config.toml
model = "image classifier"
crop_scale_min = 0.8
targets = ["maps"]
norm = "layernorm"
head_dim = 64
qk_norm = false
drop_path = 0.1
num_experts = 16
shared_expert = true
loss = "cross_entropy"
beta1 = 0.9
beta2 = 0.999
eps = 1e-10
epochs = 5.1
lr_schedule = "cosine"
Rows from expert 1 of block 6, named by matrix and row number. Rows with one number belong to one neuron. Each number is 128 + 32 x the weight over its row's rms, rounded and kept within 0 to 255. All counts start at 0. Numbers have three digits each. After the name is the row's rms in percent of the matrix's.
# gate: expert gate (model.blocks.6.mlp.gate, 16x80x160), inputs 0-79
# up: expert up (model.blocks.6.mlp.up, 16x80x160), inputs 0-79
# down: expert down (model.blocks.6.mlp.down, 16x160x80, transposed), outputs 0-79
gate.25 101:118179105119099145094085121140129108104089131140156184117131123171174100128108086209078174146105114143114129195127101143149113152095159123113136169159150095176117128223142126144080074136179141137081128135107141168172135107140035073143071093
gate.26 090:086170128145154188126091124074048159118116042128195099135127170121147123069157145172148131166141138177069138111167106103118171161142129088135105111152118103097128070057144114084154143123086123119123097114136129075119090152107136108069109136
gate.27 101:102109109104089121165156074199113090125147105129127121174172156151126074116141116114131091126175077185146127122160108121163152125144112164180166125168149103133083152140090094165217137130167122055089105196099088132115097115194211147105145172
gate.28 097:098137209143143140105140098170127099135139148116123113177106136117091094194164124127139107011073133105118165164134089142087099164144147196082122095141059145141137194089132140073091133145136112117100119130110109108152155133133104163168089158
gate.29 121:123100081116064120135115116161116093134123136105101129173155164142141166129082090081146145126090143184206134119140192088127145171180168090157173102138193147082187110137117151145146091104101170121133102118104049095115080119174082101122130070
gate.30 101:095067103105130087055140124114124145123100138152074110156153106170101138146087084177088148135129180144189179090120174147134133171156160150085159117084138199166141150132153104123141115128077106128118109121140130192102189131138119130162156096
gate.31 094:112103120102186131130103122105104130195079063119064157090117094188124123151146169112129198070148113044147158108128169116147080111085155158125108054150152123085152106142077093123122121118080134103126115093160141153159150089147127161121130110
gate.32 110:102115123163123104177137125148138145171148133132142150139156089109124169100150155152127174099180145192158134127135168161119094079194116144135116120110125129180147128091083148113116055134178087173077085137118151091172110169098147141123193168
gate.33 097:137078079082141169123114152119114141122135136062094115152150087122149147113142112135100073141067141073065116109131109064125098127120149130097073123147070090130113131129150155146093168137093109061152122159122136129121113119146147147153178145
gate.34 089:098105096104116166156080146136139180135141068164132175194179119102095109121156144067105144120132166113189090096086157119164167151076130081123168141119115198115141136121092187119143176061195091096139106163103093098144056160106120176151120083
gate.35 099:131102158107086147157132143194149203107201106152146094135087045185175153145137107205101125119166157081173156159106079108125132096140123130162072166125157120117166127136104106100109146095146117167199114145183131103090096160127127159169110112
gate.36 103:127095136100117168115118108116091105091139111090110185082111141092107158024129158134177117134125117115113128116097077086096104122198186089174088162132160144098158130089140152184150151093109151125109156153109141153112081127116069087121139179
gate.37 098:066153187082069122093088063123126111145077127139138107125109059119104126036100179191150145156111138143172149121147066122103101096148144172116072125165156085110167111118112148110079153098131134153154146113136094140134108112103090153132086101
gate.38 099:104123172137124178139096130165147096099125115171100129149113102118095148136140130149090093120145113092168128141111188173094136065140138100129058119143126137122137152140058120110170148178155079129092133132057111062145085211080114141045165140
gate.39 096:109151157163096193111087101124152106066155129151123137164119129134117150154121076151192159132097139085090109129175088169130090087167159122065112165180159126146139186105127142192073122128100154145136145120127201124091119181160167101117166162
gate.40 098:127110098143195138160134146138106076178104103172093126096105158151088092121105113120089140102138137124113124113089121162161130133128125155210102087067113197080138104137149133112066120135129161134174178104124161064199165157142055153136121128
gate.41 104:125117124112145109133110149067145094100152147168096173110117132151125155101128165079126107096080105143116136150153096054111130098161152145115145068114165157146086133150133131134114129203110149125148112158179061101096091149146088132154130109
gate.42 095:155113045148126159150125138113070166096179100138176097137158090142118123143134122132178070113164161185086130158170096172126141218126146114123174154106129125084152098189146130104172057122108122169110140088138105154136111173093133109109130191
gate.43 098:123123143133116095125073123129138143163110112114099119124110074157196213073139093127166121150150081101120146067117047159152135132079086102148102136153122114087170104132130087054087154130068094115157139111146137167087089133106145135147119141
gate.44 101:125211090098135133112076129174116143133205114133141175099151104058120147097121143141106137148150113129101144124116126176128146125126124158162081127121150164101113160148135153154084113155050085168105113140154126138126154152171101124098137081
gate.45 105:148113122112108127095217173118041127194125096176092129122094158137035167080135127117166140116138096191174135179165165097117113152139126096201121103098149127160143078088188172182136110119133122120156159167089115087176129092150142103136165120
gate.46 092:168121084172137145145124093162117111181160131104119089134183157181115170182107148195145086126152141108142083212151076138077146065140135102105156089156162136116116100133170158151120144096134093166096095150180088129104110155142164148117085069
gate.47 102:181136162128150079109141154149155175122119126096069092149170145122112158129122135130128106139084143111132109120147088136128089146161181137118134098176148118151223155144127189164111125135154086100107117144082136049133137126118108160120150126
gate.48 093:091150166112149127099138084081145131109119089106103098153195141096109124075138101153155192084162196157125183127113097134129127106123071146094107143110157149176126143145063103103168177120150147151139094138096095132142140083093150168086190108
gate.49 099:132193171082140120161117086140125121138181151129096129089183145101143133096133122125133153107154109206160149152150095132075099165185228160085143101085084147093082100126146134087126162142124126169126116087138096098108131180166200129088109141
gate.50 100:134087187113133078083118139080147097103163123134090147102097149108143165138118122166118131150096126081100146146112146123099163159084157107092212110079129175157105119166092101174124158148140124141089101139184125138185168121139073135097176121
gate.51 091:158123159147133108116120132113127152156106185171133149173142121103137143131132140141191153127116110152141111182181172090188133114091158084155070188151133167107162103136093082087117112144149150138140149123133100183133110092097124180173170128
gate.52 090:151166130159172171165058180084136127166107154164135136130061135082126143037135138088144173157134128137135119131103081153178137139108169113109119140148069151130181145140143146114096189087086134087129119021151103120154133138135113122119133133
gate.53 104:181144195089136108127089156139133137126137079129125132111100116156119163128138180155096116093100110169154119143133169081125078079199096163120081135094129087109089059154168073109058132198151158190150092118131083140170114163116157103129116127
gate.54 098:155101130172150178131110151123117159155161109127163131205169092167147183115169121119170169078121116145174140067139124142153124080226162151106152111088082126140075190126118140168121166123143170136169143140063157107104095124119079145140105134
gate.55 104:145141148148147096146134139082083142124115101143055091166145171169134072151118116141135137190142108101094069129096154123123094143102194136128169160136113106164196150126130157062153124147122152135128113089101083195158147139080131172125168143
gate.56 103:115075114122127209110078084149070107161084123142118153128111149126093160121062153113122111085172118166164134126168168148077140189105067118145141162153137133144145163111116133141189105077061157135141114167138131125129116070068062109165122137
gate.57 106:122124126117095121126140111103062135136147067134169125097130175154125098154130138159093106125179153158115192165129119080125148143112139064152142079123178139124154137184180115108081190088191156162140097161078134148136079126095077099115093142
gate.58 102:182088134133153160161141152072140149194184100162119059139098118137086113151109126115104184084132107179152140138163103140143196102107125134120123090155137117096096111138080182126083148074114080133118073114131106148099124076147119155109118154
gate.59 089:135197090125100152080126131059110068100110148111154104125142147091135123159135076124153154152130085155096161134128170212110182129139075157104145118126101156130103153159135141197123088106148125084147112120068183101119105079070148160152107112
gate.60 113:137119121136120177117173178098127161170172174169066095122152060133230087154165111106121164152132139071124113108083099150101112139105147128097072153089119154211040126113077082140151107154169157119129158144094174158138153109157091153112136121
gate.61 112:086069125140164139139112151120146139123107167193121118154178090123130163123159118082138129139113121121116144125130125141093138150093143080115105190126241151102103145189106078131103112088224115146129133128157153184176191123118087087187070162
gate.62 103:143121131092194069135084064144139218093141132109151160132147162151106116146168144113102127164178055129173043168167107122179055091131118178099121141136155149095120145148142134184097085158104166126152068118128081132105136104148076135141124164
gate.63 093:138111119154211152126153061110094113112099103149099131183124129117088153104142146115094160132102181121091112144132154079171097160116156130142093159086195133156189116150049158151132166137165168143090144104129096144121152142122168166110049159
gate.64 097:133092085190139102144133098161205149149091145101123093110131080106102107127155078129128164126103144167108175087118156164110179138165184114079116159115174078113094125079147185163162116124075113153147118104176146198117139148118114129074113136
gate.65 095:090154097150106171116107106078105134087121142131134129237120042114141150153119115171084110131152047091103128172093175150115152099106093080160110080114136148140148149121132089179169122099154200104115139173076176116115154156131117178122102140
gate.66 101:208167101122114124131138127135058101105130144128101194121142189189143131145168128111122106132153096144157107137152101091140098123164180090163161115083109151059119150144116170172104089109151173109151133161138134153072131150153089101126163091
gate.67 101:173153105092098099102077107056099110081121119158172089108141134132150065112087151089127125114074081127199154128131143135048168108153157091129150124131139153082134136137138097116117117109162143098116111172180178152108118073134125088158133192
gate.68 103:112125180146212123078124133144103139149117182128129133095093138079110081096172132130116125110096090151125192136131141144165105149082163133111117128140118186102171114085116160155116081062127195181066131098147183135128081133123133113141149102
gate.69 115:102103084121105134074113095121149082154190132191178159036122134140136083161158144159169106130162137126170167094114071127179184141128101127100139148155111141173156150157149139154094081139113110189156159160108156149142161151156126143120099047
gate.70 105:080117107157129099091158131085133171118132158088098078147101118138152122092122060133110126163139120190076160089077140153172120113192145145118130080169098130099147129112168110112146103123144181168117167079125130093107164160159107105142106163
gate.71 108:117170103113121081102136127096140135074090145106150130125193149160163113077100186078150137203198150136097094112124163147141111093191170123096156120086095207150137119104089199146137103159109129126116130193082145092137086141119109094090129160
gate.72 102:141123112132092145181108128133064126125113109125158121154154156133063137091111106173124212212132175160117153110132145066127082170142136148117075084149120147153108148134127151150108111062181017112062071166091081124123141061128112101117174098
gate.73 096:125069207042148123121129174168086106165199053121167074131093091162118095098070101133099122196111106124108096157152123061100134048121104163152113089147158143131138087149146156148099140144155122132134069148196113116161067099127167118119150093
gate.74 104:140141090077068130086161119113131162225118074154173073106149074032171129133178135081115165114172128157132116097195123106127123173165128111155167132109122167101089161204157105144148164191162171126125143134147072123140143083129174102115163138
gate.75 106:147160146186200086177138137167131100099058094088140136128162120139208118150128145069147157111074120108043118144118124121110110103129158159114153095081048166163122129151122184118122123127179132132148145085072135152135108186123108088093112092
gate.76 103:097066147109066050111137102104146042144145104131094113143117129173147108108129176144152128089126150121152081182092109122138213111158149186153123102191146178192143116161122116133146085126130135159139152142175132113089130138121133078144095137
gate.77 103:150141113119174135121148107145175128047149122159175176110113090157076179123118189126092115093125050139103140112108073135129100112135102180103086154124084132155138152103142087108140163118135126154154165151078204190155160097139128148080114102
up.25 090:143067103135097112114214118168162129153109101113118133114120112170118135145161110154168181136146197124125072104110107125154154121116090119099153098168176092158137106126143101155135143118098102157055100158113107133148098143173103129114102150
up.26 105:132108201108100134161145149145180126181154111120120156144140100096121135136116090112114097171143158141153073126119151173175100081124074149132107145097083089110114136126119122124176117121113069117143143079150146120107192110022137135108100103
up.27 098:144088103152139150187121158124149131095096149121135174073113122112188154078121081183178160127096117120168141145195146126108149060195158112111124149136114125095200078080118087087158147133083096128180199130092095102139095150106148114096122131
up.28 100:162148110154140126136171092165143108132091043089199134126117089129169109111084124181123109060161125111138135103105075115113159163120111157109103159116188117101152144141125144063124131082112101113139157061198074107095152122146142148158094146
up.29 108:118141153206136177094149098089135093107147167103122116134135098108097122151177108150134139131125101110113162178076128135151121117061101103117100134135073115187174082126125078098100101116112113124038141121123129120158182141066161121160161134
up.30 092:148141151097056102119108145107156099187147161146091135144162075148081103079176127084184095100112097092106044131122162153135136133161141103156164175129125106184136147154098137147169102149155141117122118141149039105107094151081131110059145067
up.31 109:084080168148196135158116116184142131146109163111121121137067134086180088119162128126088088101162168083119074101131149145130090186133132104126123072089125087133121091133142097104106153120150066143083113150079091125128122188136078112120148156
up.32 100:120140124105148149075083158058164142069079071100121118072106113130128058168116122141107138140062106065128162109110126139066119146174145144169195173152090103142067115108124123121117164127092161140108129141173105077162095136097138078112148154
up.33 107:096094169177077104157140121092126207132093128097143072128109131130134056177148143140217071140074119120096125093055088175170155102174120100114103093111107154187165158129146142124123067097145120091152149084094108154143148123170098126135148131
up.34 096:109154113129122120110115115104199185174174137104136136102192125141172100129122113160110154097074143110107101098132089180167215106148102082107114100114161203124084125081147148154062107088169119158093137165146133145102115142116138130050142146
up.35 087:193055092104138145142157159103131170107178087077130130090117100153102114166162101165145155131152163096071135108152118091114167120195110116160101130228142148141102146163156149128134153100103125102099173133098170105140147128132069114162114094
up.36 110:137155212139104140164166167101155097090095141161076120103080114135121178108198138166114160135160168098068093134136180190187134136084130171145098118123072137151136103105130120118098187102140131124135126158161108094123138123127139134181172137
up.37 095:174112088166145168173201131110084133163149101130150178189083122148093136158186105068158206128099111108124109135122121121117077145137092147129160108122107143097088119141116137176112113073146119095155147124096102157153159048085097121161076154
up.38 095:090125111165090175115126163121187140119155115082084138177164099145102083091119159121151032134091218175151155129074082147189094115157087111073098128114094119143147187065163062085111134175169147144115190138097148113084090108112134105084160138
up.39 089:064124202151117135150133095127136126167192176155101181153111158099104110153096094142128135064165144127163163079104133148123118160181120110100158093087095105111149059103138174128147133127092133145131106169185125127113159111092177147142139152
up.40 091:113163127114137057102189049129144134110153125109192113134092121147081209194153148079105090118100116135157098120093101157073123081155111120083081105139167151161175182091126089097132124074166141171103087127105065130094146099101121119091080097
up.41 104:164131117134163129107192095161140170219152116140111049126122109113133049076081146116119116105176174120123138103180143109151070101186145089106132179147128140128144162101189118135154113107176142165135117178120133156144110117158087096184122087
up.42 104:167131099129090152138149130048096110115116168014115095089206126096175170130062107186087147140153113166182183115084137124183141140176114124194109108139132127138152149125092091130103133117067119130134100098114113108097153106159084136110121088
up.43 102:136126154132044097104164112161109089132148134116139111152113082051107120077157207136168191148119158138101123117119119106117158153173157146167123100139081139053103151164174135144169148174098158111102154115103111084047156144118122116162128151
up.44 099:129163149068160129146198128097117129109134105118149129153101124121138055151120150065100127168100073125114170113117115117167139097129093145124164147130124133182104103141178141115193112147154106105108105142075125132151122075183141150052130134
up.45 103:146124153145149111117105119125060146095137157163149090116139182186095194112109120107165145154104133134148152092114104152092133115125140105148139159164181228132104172075123188083129124183116137104153135147118073113161078118123121191118156116
up.46 106:112175190097125070102137128136169094153108122154137225157173109159123111125143155132133154159114107129064115100103157138115115179124092092120087150172103132111154112081132073132142138173127174144124111066113136142178114118114088153119115127
up.47 092:103121093119153135113118096077164072120109147088141122105115169165131100103088069124140126160150125094120198156173104089160178137117132130131110111113130110104101090144066053118054124157122138107137056096113151166123138134136133082156093108
up.48 096:066151124123130072162141117126166108184118118116115128087139129142120113112139118102099122121112140160099106150102099086113143092079172082112136055165108136167190149165085140147145169150068120181109148119126121150125155163142155107115129135
up.49 098:090071117158145116110095085157117085138133099172166106155162090087157136107085110163118087125162101082159123114089102136102112164159140113154170147147141077163119176138164133105141107093111131158111129154150098133152161089184157141147209158
up.50 086:064131186083134116169133130122182173102091221113099071112152130160133151136182167116111077149104137100147113135141137062130065156144124097147107111181097111073136102140144134104106157120117192069140164106114134124136147154102131194095124134
up.51 101:130098137081114143143128120148144101169087183104153127134195160139097099133062145143155102184125100094119111111094052120183119148125119122100112169163081148138101130198111150154175208117140148127148105087112088098122104149129109157133129147
up.52 098:163132111142139089136185120131169138079156104103137111127106130132107035163132088118122121109096127170162131088155101119145135160146118130112088102113096080086122142158092113082171128093151191139168151134082155183126097156081161150133155134
up.53 105:075179182168116087157138114132121088142140113193147118117131099117107109144147165091141139124069128116154147072142139173104153115073191110136127133115051130147170124086086076144149140140125127138157123144088140122175142191119134120101146111
up.54 097:136100118132196115088131098120096139115121074134165118133145170137179165164101172074100175073162158092147128149124108140085136106104112137185131118148168146116113168047137113100085157184112140162129163085161125093123066165145144126123125120
up.55 095:088132159136095123112085195113141158171170095162176104118118159096149106129129085181185083145085139079124131143113130127116090169174139136118148135142122132102063129050122148123174144090115139126077082108131103147156092122102132156150128107
up.56 106:171114158121117082149165202138137147085108163117144108118179159107096160103121146077139108143079118095099162091207119119144168141149105166159086184137128163122197135185143144102099114129124152182133115138126160125093079088101028110087184107
up.57 096:146123138105143166142125123118090114093114159120142163150091091098114124127058178072181143134138133063111122138135156120085120108205160099109136133159121145148146175139133081113117103117144120199208169087148110092160155144146149112102117138
up.58 109:075125127110117143159104031173100143091138135130203160107114080108153165156152079112118127129124066182118126156169103113159090086139122175150123077148104153101092139146091111085124120132164127141148124088095060108134075079126140144122078131
up.59 107:126130154139144148106117206218149154185146101158140115120112113174131127163159113130153132140122108138139094138117121129112123107148131139113127122122202105063113068125155155196166150100105145174150099124110142057160089179160120129103084127
up.60 100:168138099098145116147107087129116144123127094185080146167107134172191160135133062133110167149066148113112155152133129134151169101075133130154117151104115070170129131158146123152159131108110077089140111106170092121157154037111089150137163150
up.61 096:106134120124110229166082085152121093137125110105089168091148143125108117121095088108103105208195102092125140112162081133164107161167169100137117098102054106097096111162145084128115109120076128100125111167153124111114109136144113103096122082
up.62 094:095146140109095138110107146051153127134178113126121177157148115113193128149094158105131089093079103129126151152151175091127113154141073145111139177167164124084082146137141090024122127179147183084126158139149101117170117129133098144118105107
up.63 100:095089119123192123088159151120162115133109081162137071141076116090085176159098138142087112113131097104117136173152096145118156076138119083068095109145106119128131133114126140113159082147158121118153147129116138150155131156132114133115123105
up.64 093:119098147114123073112132097076124048071128137125070121093123174186091102096155169147130077130165149137086139102138168130079118129169179167159185161113131157112152137160107171094156131134168128139158118132145132119116106136097144149077106158
up.65 093:061097094073145157108151156126101107152137117142120141152147091094196118144097113165138150077125142097189144105155095152160187169157084102156132157178105114103162114092131055150121133096134122100172090156087134192146138152116137092130138095
up.66 098:119137151094144110065081135164143140129153146134127145166163162208149136168104112094076103203148134089123125097111096153140130102172128105134109141092084167094179109123159096216139148112151150184136145136130107112129106167112102117119094120
up.67 106:127128127057097145140146166130053094135120127118086175113136169149130101120118104161123161159165154154098138168142088119108125146103159148152086078155165155058160126179185139146147105121119099102160132193083109128130121135114093169177147158
up.68 105:118115088136171066174110143120190104110167114057114116150073128130165098127119073090139083160163160138086116115148089196111121149154105138155087185212099167135137137103126088124108147121056146177109192151121101114104144126073116131144135088
up.69 108:091091110110099138083050182123142142150145086159123139111153122092091077146128106103131157134115141100105103155113122105210093136112109131073127113165150139065181161174114104169149202133153144167112121118138200081157038135118084132127148120
up.70 101:157148125119104132185097161136164122111175167179138183100141155070134120140161133088067067093071036154127086163121150151093143103147100139117103128151118112144100159101146161094140125105106141120158126167202182099093123156151109098148156180
up.71 101:091103136146135133115160122155139101148123122119144120186155161093176165150147127097140156118139147173127070088119124109127117143144109154062086161148179157122078133255169147139098160204135116152083155122139129119152154088156169177163171148
up.72 096:124081120110090185152124126171177114079114099147179141135117170163089100089114133126118182054103134135098132134129132108099119118123114116163169141133117157095107102130093095170135071121100161112121122151206148157080083044107129105134152112
up.73 106:108167187146155133119152167138104141165104117103164135194148162123175139069178082144126116118109127129126129146105181132154130155111094108162075129132080158135161132131102136137120158141107139089109050133132191139144166149134175077140154096
up.74 093:109137103114173159151157078161097129144174170129148119120148108168083149168110085121103138138170098112121066118143167069163116131103092086044095119104157179105114076099149118132108129127139112134152092104095150134095210123141096103119057145
up.75 098:102132177171123133141099101176165144189100088117136037132094150130120132075151140179149130179187146092108144115092129170135100107127165127123132121097098106155112096135097117147066137182173169175150143070074131148095146096122090160065086095
up.76 107:075157074107142115146060171120126112186123133119099086083158092127138179151110146086145146117156139115128163203072143155013122110140148133136123135119119147179153095140127105136138100116112117170186096068118139127119132134126121079108113104
up.77 102:084193110174092084138157128113093167152183145144140132125132139126113158108167075153142118107109157184161188170138119123142144168145144167133164127106195085094093062130104077140174099115184082102116075115106128130121125145103189128085113159
down.25 102:087158096102140078153084149133102142102143181121125130125112104126151108173090111179145103089078123172077237082132119143112132149177057158154086145160158111093129142127164105182112155112144106073106153023156135118101064127145162098124154092
down.26 101:173067111185135125178114127124120176152183120091091155129132136111137104108131102037101119127137122096136171129071148144086181170126173129194115091169082143088068160138143124153096141102143146176175118083077139115136157073122080213135082104
down.27 103:160141102088124168152134144146127123222108111085156137109097070141143196176112091130149169142144125139140133117128093176153143109122111075144148147112115158156224137180109165155084133066142128169125158195081108073106114130089104134133135195
down.28 092:154189093212130113104119119140132117159144122103086141121060110153088133126134157166178136102091121105171114142037139094106139079190193139129086125109096096116114096118095156198087112122143157104128147151150153190116141112170092102096073151
down.29 110:160079122155116112066185157068142141105134125082089150107116187083096127132133128119163110162095162067147141071173130130118083118134135116151144122146093161063110104125123153149125110152185117196133033121153136139144095097105141077186140125
down.30 094:185128109032090136149172097092106134085103143137100184147146097108134178141145178166125145092147091139156123114068108160105139038093176143089095131153089047151185166142115075170134071079116127161167139067107096121164114082148128098068160139
down.31 099:160178091120184114079114128128093128100130114099182103120154077127108143153137062130111114112130130157153156079063108133095130138167117119143135105139095159209103118131124090099081094114140105149126139122111120141090085172125149052154088160
down.32 101:136106169125170189105161122151135068126101103172117111131158147114074140136110083082160135122125105122130122129135150140116153176103141088134109101169081071125178092116137130127099140064136106123121157104123131151097071108078076070139232093
down.33 098:165116122086112123183151145163140143117115113105154141163133075138160098144129128102153133180140144099157181105119129097185154147151101160076127164089113125178144115162160095154187182117164082109106201187100140135070089112104129194088078157
down.34 101:160054155144158138132104150090081134132175146101114138053071094079182128055157165150190135114081133082144113182105145106168131144134134083167148116123136146093099102116111136154070152156143091111125143116102122124155101108092143145152118139
down.35 098:203156106000092105096098125110053159127074120126140144153198110110164115074117099120141170143096166096128153140131145108173065117111149123101083103169081120119193127138103166182132146133112112135134057116137143113108141150142159151137073126
down.36 110:150113100150124086144049139079097191146121085084113161104136146097147111180152111159121164105106109137192141119167116140092098151117132143139119103128160147104147113181155103073195140107068120162111089118145169133105121056127134135184093110
down.37 097:139130169169137110137104141164093122114127203115080060085182099171123131187116133081075092172082117110181130170092123126123127069152084154116070127083143122129116080058106095082159122096167122102136172195094126121112126159137094095106105153
down.38 094:104087114106113073159139093154143180167111166098128146171111132094199145146091107153075109061127109176144097085100116116144118151111066099114060160177095153103093179107135093125108104165090106135143174094135121173082128133160131154140121171
down.39 097:123138078177191150193093161068123094080092129098166162186159084162119086056095134109176114101129134127121146131131154100138134138127133105061152145142137076168179122157097175150119123150105154160190116100140122079126095141160216136157176055
down.40 098:115125140125151138160167110074122148130130184147144157071148117181083125135113142091153093159150061161164194151092218116095097160122094117154116135110100124106159137156127149165149119129179103126153106129154144177199111100064060118117119151
down.41 097:137172139066120152160181113130177102125134159061182125114096195175196072157183162090134128105156090121192087152174073128115119177131093074071146113121144099159181100155128087119126166111159139099106185127163130131102170113169134100075180192
down.42 093:038017090150138055170172068120160174092090103106104170078131110113140141207107104121127115116094152115169093107139106134147141168088140125153155158076195151175135105061094117150116108101151124077152122137122162125178106150091110087157104116
down.43 102:129156127150133111110131144124096129075204127093143093153142167070078165150163101149158073127131136120140106144199192186135113102122187202166111134164115093199156146163104112127138093135160107182091070138139123162165185129111082170138116093
down.44 110:117123190098125102150153129075159120161133152156080100133082180106112149152115095148106102134135119175104111205114113118087119129177165145145112165119096122166088157176076095110091136147111102082101115145176150095159161141187173121115077187
down.45 098:137190082117127076102125142121220157165185129119055146188183104158056123133067093127139084130169131102144092140089150119114101136171153124132163070126149108100119093132169094143142102117115090126154191176125145130109129122142079163177129103
down.46 104:103129133091148122180103158116111161212150122125140167109139140129129109100130079135166116177113056064068131182152155116130125159157077115157095171088170061181145103105158109105151125118131097080108078149086117132080135091149142130122179059
down.47 106:154148095202168154151126123165172120170123084154125071119181096133136160143111143191121109125164186139155138170136120106185149094105089133119128077177210105150094154154110094151161119116081118114123120150204148113220111118126117069122114059
down.48 095:095143116137069112143175148114150108112176134058129112114085109078162150141157142135183086200162199127057154169100109120135185131127086137112135131183147160156161171141144163130139114136076163140116163049119140162151182116070078150141114129
down.49 103:160155166117140126123036157123173144158157120139112102064124110142128109104110113112085164053089083142124129102181110116156141144122149133136093169087173143127073122119098168134164108150111187115127102110175142156111155113137117167115118193
down.50 097:173151076162194139118140141115092151138105146137078137083114118127123122075125136144153070160114163165112188135146157176133071158139122118113122128114101076179170118143121090075166121117153164156092125148106140125188132111120112104181135162
down.51 103:171116176122093158148144091136135137093134118125139081128117126135141084098099085054179177157146123152146110188143102094094182151142074100127147091142096132070139159115099158093192194090144120092169162106122159122051111112160106111069137104
down.52 106:132137097033167158184133176156118121099101103078084129146120075156138170177180168134148184144161135104131099134107102112134145160057094139120137143082149132147132121109164164177108154162113131129144192144103175121151142180132111123141128171
down.53 096:118109134145130125145100214147069119066074186126120106122068172134143091167130089158148101116176163109105174096155111152140117178095110131177121078092173092121171104094123130144121117173137139126106144125083154091071154106120122121108133133
down.54 100:103098219188103061186188111120160058078082218136188065124142111083122119176080092128140126162136088153100119145123137172157082077186135151155135132152134162090091068076136105144097148135133110125087104093139138136122130103117147065143130151
down.55 101:089114170106133082091068096102166125140121153131108095131132122073138137138134126148087113125120113133132176121147076079087101141103191134131170152114125164099082199072167114127153144136051133120155134138139162151123129116139123138072167156
down.56 104:168082111108186107160132172175149177099088156070196066110151078056076138136168066131103118173087120172097204142067123098096106180113177128128119098146123140111105115129141143104143142084160133117121195135111175139110128173146148097145118146
down.57 097:152125119132150107070185130161162072096153088113118124157154149138129081096180129145161139112160128102157078144174091045191163096116142150162169175103192114124106103160135061162107096090174152138189143170129097187116169126094073168153115121
down.58 111:106097181143138134088065089163149082133175179095164110093110136064114180156150134141156130117149090094104164090109110094141154179052177122162144147124127105113121125159097098127144148115079134139150086147174050184099188111091144142079103141
down.59 093:169172120168062096179174115086154114119140107122104102136107170148062083160153129086134147140131208121197094133162111112188141159115182167126114143125138159151086067158104088094152110076124102135129091069142114134117147150111121133116098138
down.60 097:147084144017077198135144114138099077172152121191102147124091122138104152156113094177142159124141148122138090099112110167123104137151128099147154170121125120095053145129101129132041113152136084086131181156141105122071118151140125145121081100
down.61 100:193139164165137083144104153075096152063106151116098074157119141127142097106150059129180120097122142160071137106105099171130172105153167125105153106087183096097153172156123110131140161134160143151103117073109143156102138101156080180175079180
down.62 110:144109065106106095099110075114169146129128102166120088092160120167094159191120119118051132116109116120128102159144103171077168146151149144177126088121181109095146158165170115108128109155106163099111162086098119146169168143107114108154134110
down.63 105:106085156096187108112151122098158148118152111085079111107125128049170143092106101117130061117119121139135155102159090097080124117113122093178086151048139111054105156133115099128117102111113085085106103118160187092121127135121123123230128135
down.64 098:158145159181069107112157170081142119075173092122161134134139126114156083092119121053147145103114119209100134138115217157118175123133103151103156093105105125106122169136178147145121101110108150151162117155147093087145095111145131150115066110
down.65 102:121137072137137130103115068168078181158125154130133097096087162134179137112158152110099104164141108154144119119144095094122212130195119087115168108090140132138124111126114121069080104114134099153115098163154134147178095140100128187189090170
down.66 103:161181097123099161138129217112110166161154125198128152166134100156128123146102159148108127105133113122101139145115147110092161088132084085145131099123109133121141129104105145109135169156164108137134165178099138156107154047163058086130144148
down.67 104:141146134163140165135169108033097111131161156169129186132106114184125130136133119120103085103101121182128093154121126140152159084178139156225114070158164087154124133091131109108145126143147158095125194132138156172149157175136083163077101115
down.68 105:107085129100091129126125136140136116155156228213150127134143106042161133138104121124132093135139090117138136098174131153140113150141066127098091130103105108150126105159029119051150150215140160111083099146113175086118121178094135137074130177
down.69 095:159173131130149166143094143139146151079117194131103142117101172105158056130112085118082104136136133095134138143133144106131106142160103156131097119132131103159059083133212170120127108164186101141161171096129107136127175134101086101135198109
down.70 100:114116149118130140087080030171108191087137085111187143190167116109171128117143085104119027203163090166095165148182140120120124124160096124117111145108111147078091063135184141134173130170129160177096143088121152161031171133120096147164122106
down.71 101:136102138072129181131091136104136175115160163138126133132097148095119056101137113133115158202131077136107154150090108074061152188151156199170106091124100073127167125150110097146148110126133118123178141170095101204093127095159102081121117133
down.72 100:136195164196116115138132161102109099194126099111129126085088102145106145112128069093119102119110089052189124169117097089169144095168113115099123096127164080141084159104104191158066108156104098118157170061139134108102131134170127109136089102
down.73 105:140144113222184138113095118151133133176084089129120099131137131133076090150143126166066074150126163127077149135162116098070141152147122074041162169135148128194148076123087125145160134086181127157115149103110124201113103098128097139136055110
down.74 100:143143132101122113123103144162231174141104191111152122123143115130112135151130192127109097109165120120083177089056056101116143136059074106088087092137114094138110120092152107131133096110065137122099181201099122108150163145123106097155127205
down.75 093:114163152175138109175171120127101096089158136149177123155130129142125130134153163117166130178096093140059103187115137109160150158184082105185140160165076116101136113104152144103124145133104121149059087162111167097115107117067125121130162097
down.76 097:135078116139148083115151097149078109134107131095182098103066119130131208134058115111190134118155154123136115093195105121127117148160098135155115162138070108117082049123176109138061147109163087084122137158140094129060135166095152192137165086
down.77 104:134181125255178144124117081131137097122175124123159141094143133184131082159123121149106124162064106108167104171079033082135124146126107174118128130132146121123127121150164180179168079131132181106188138177077172109118106135106081121090156109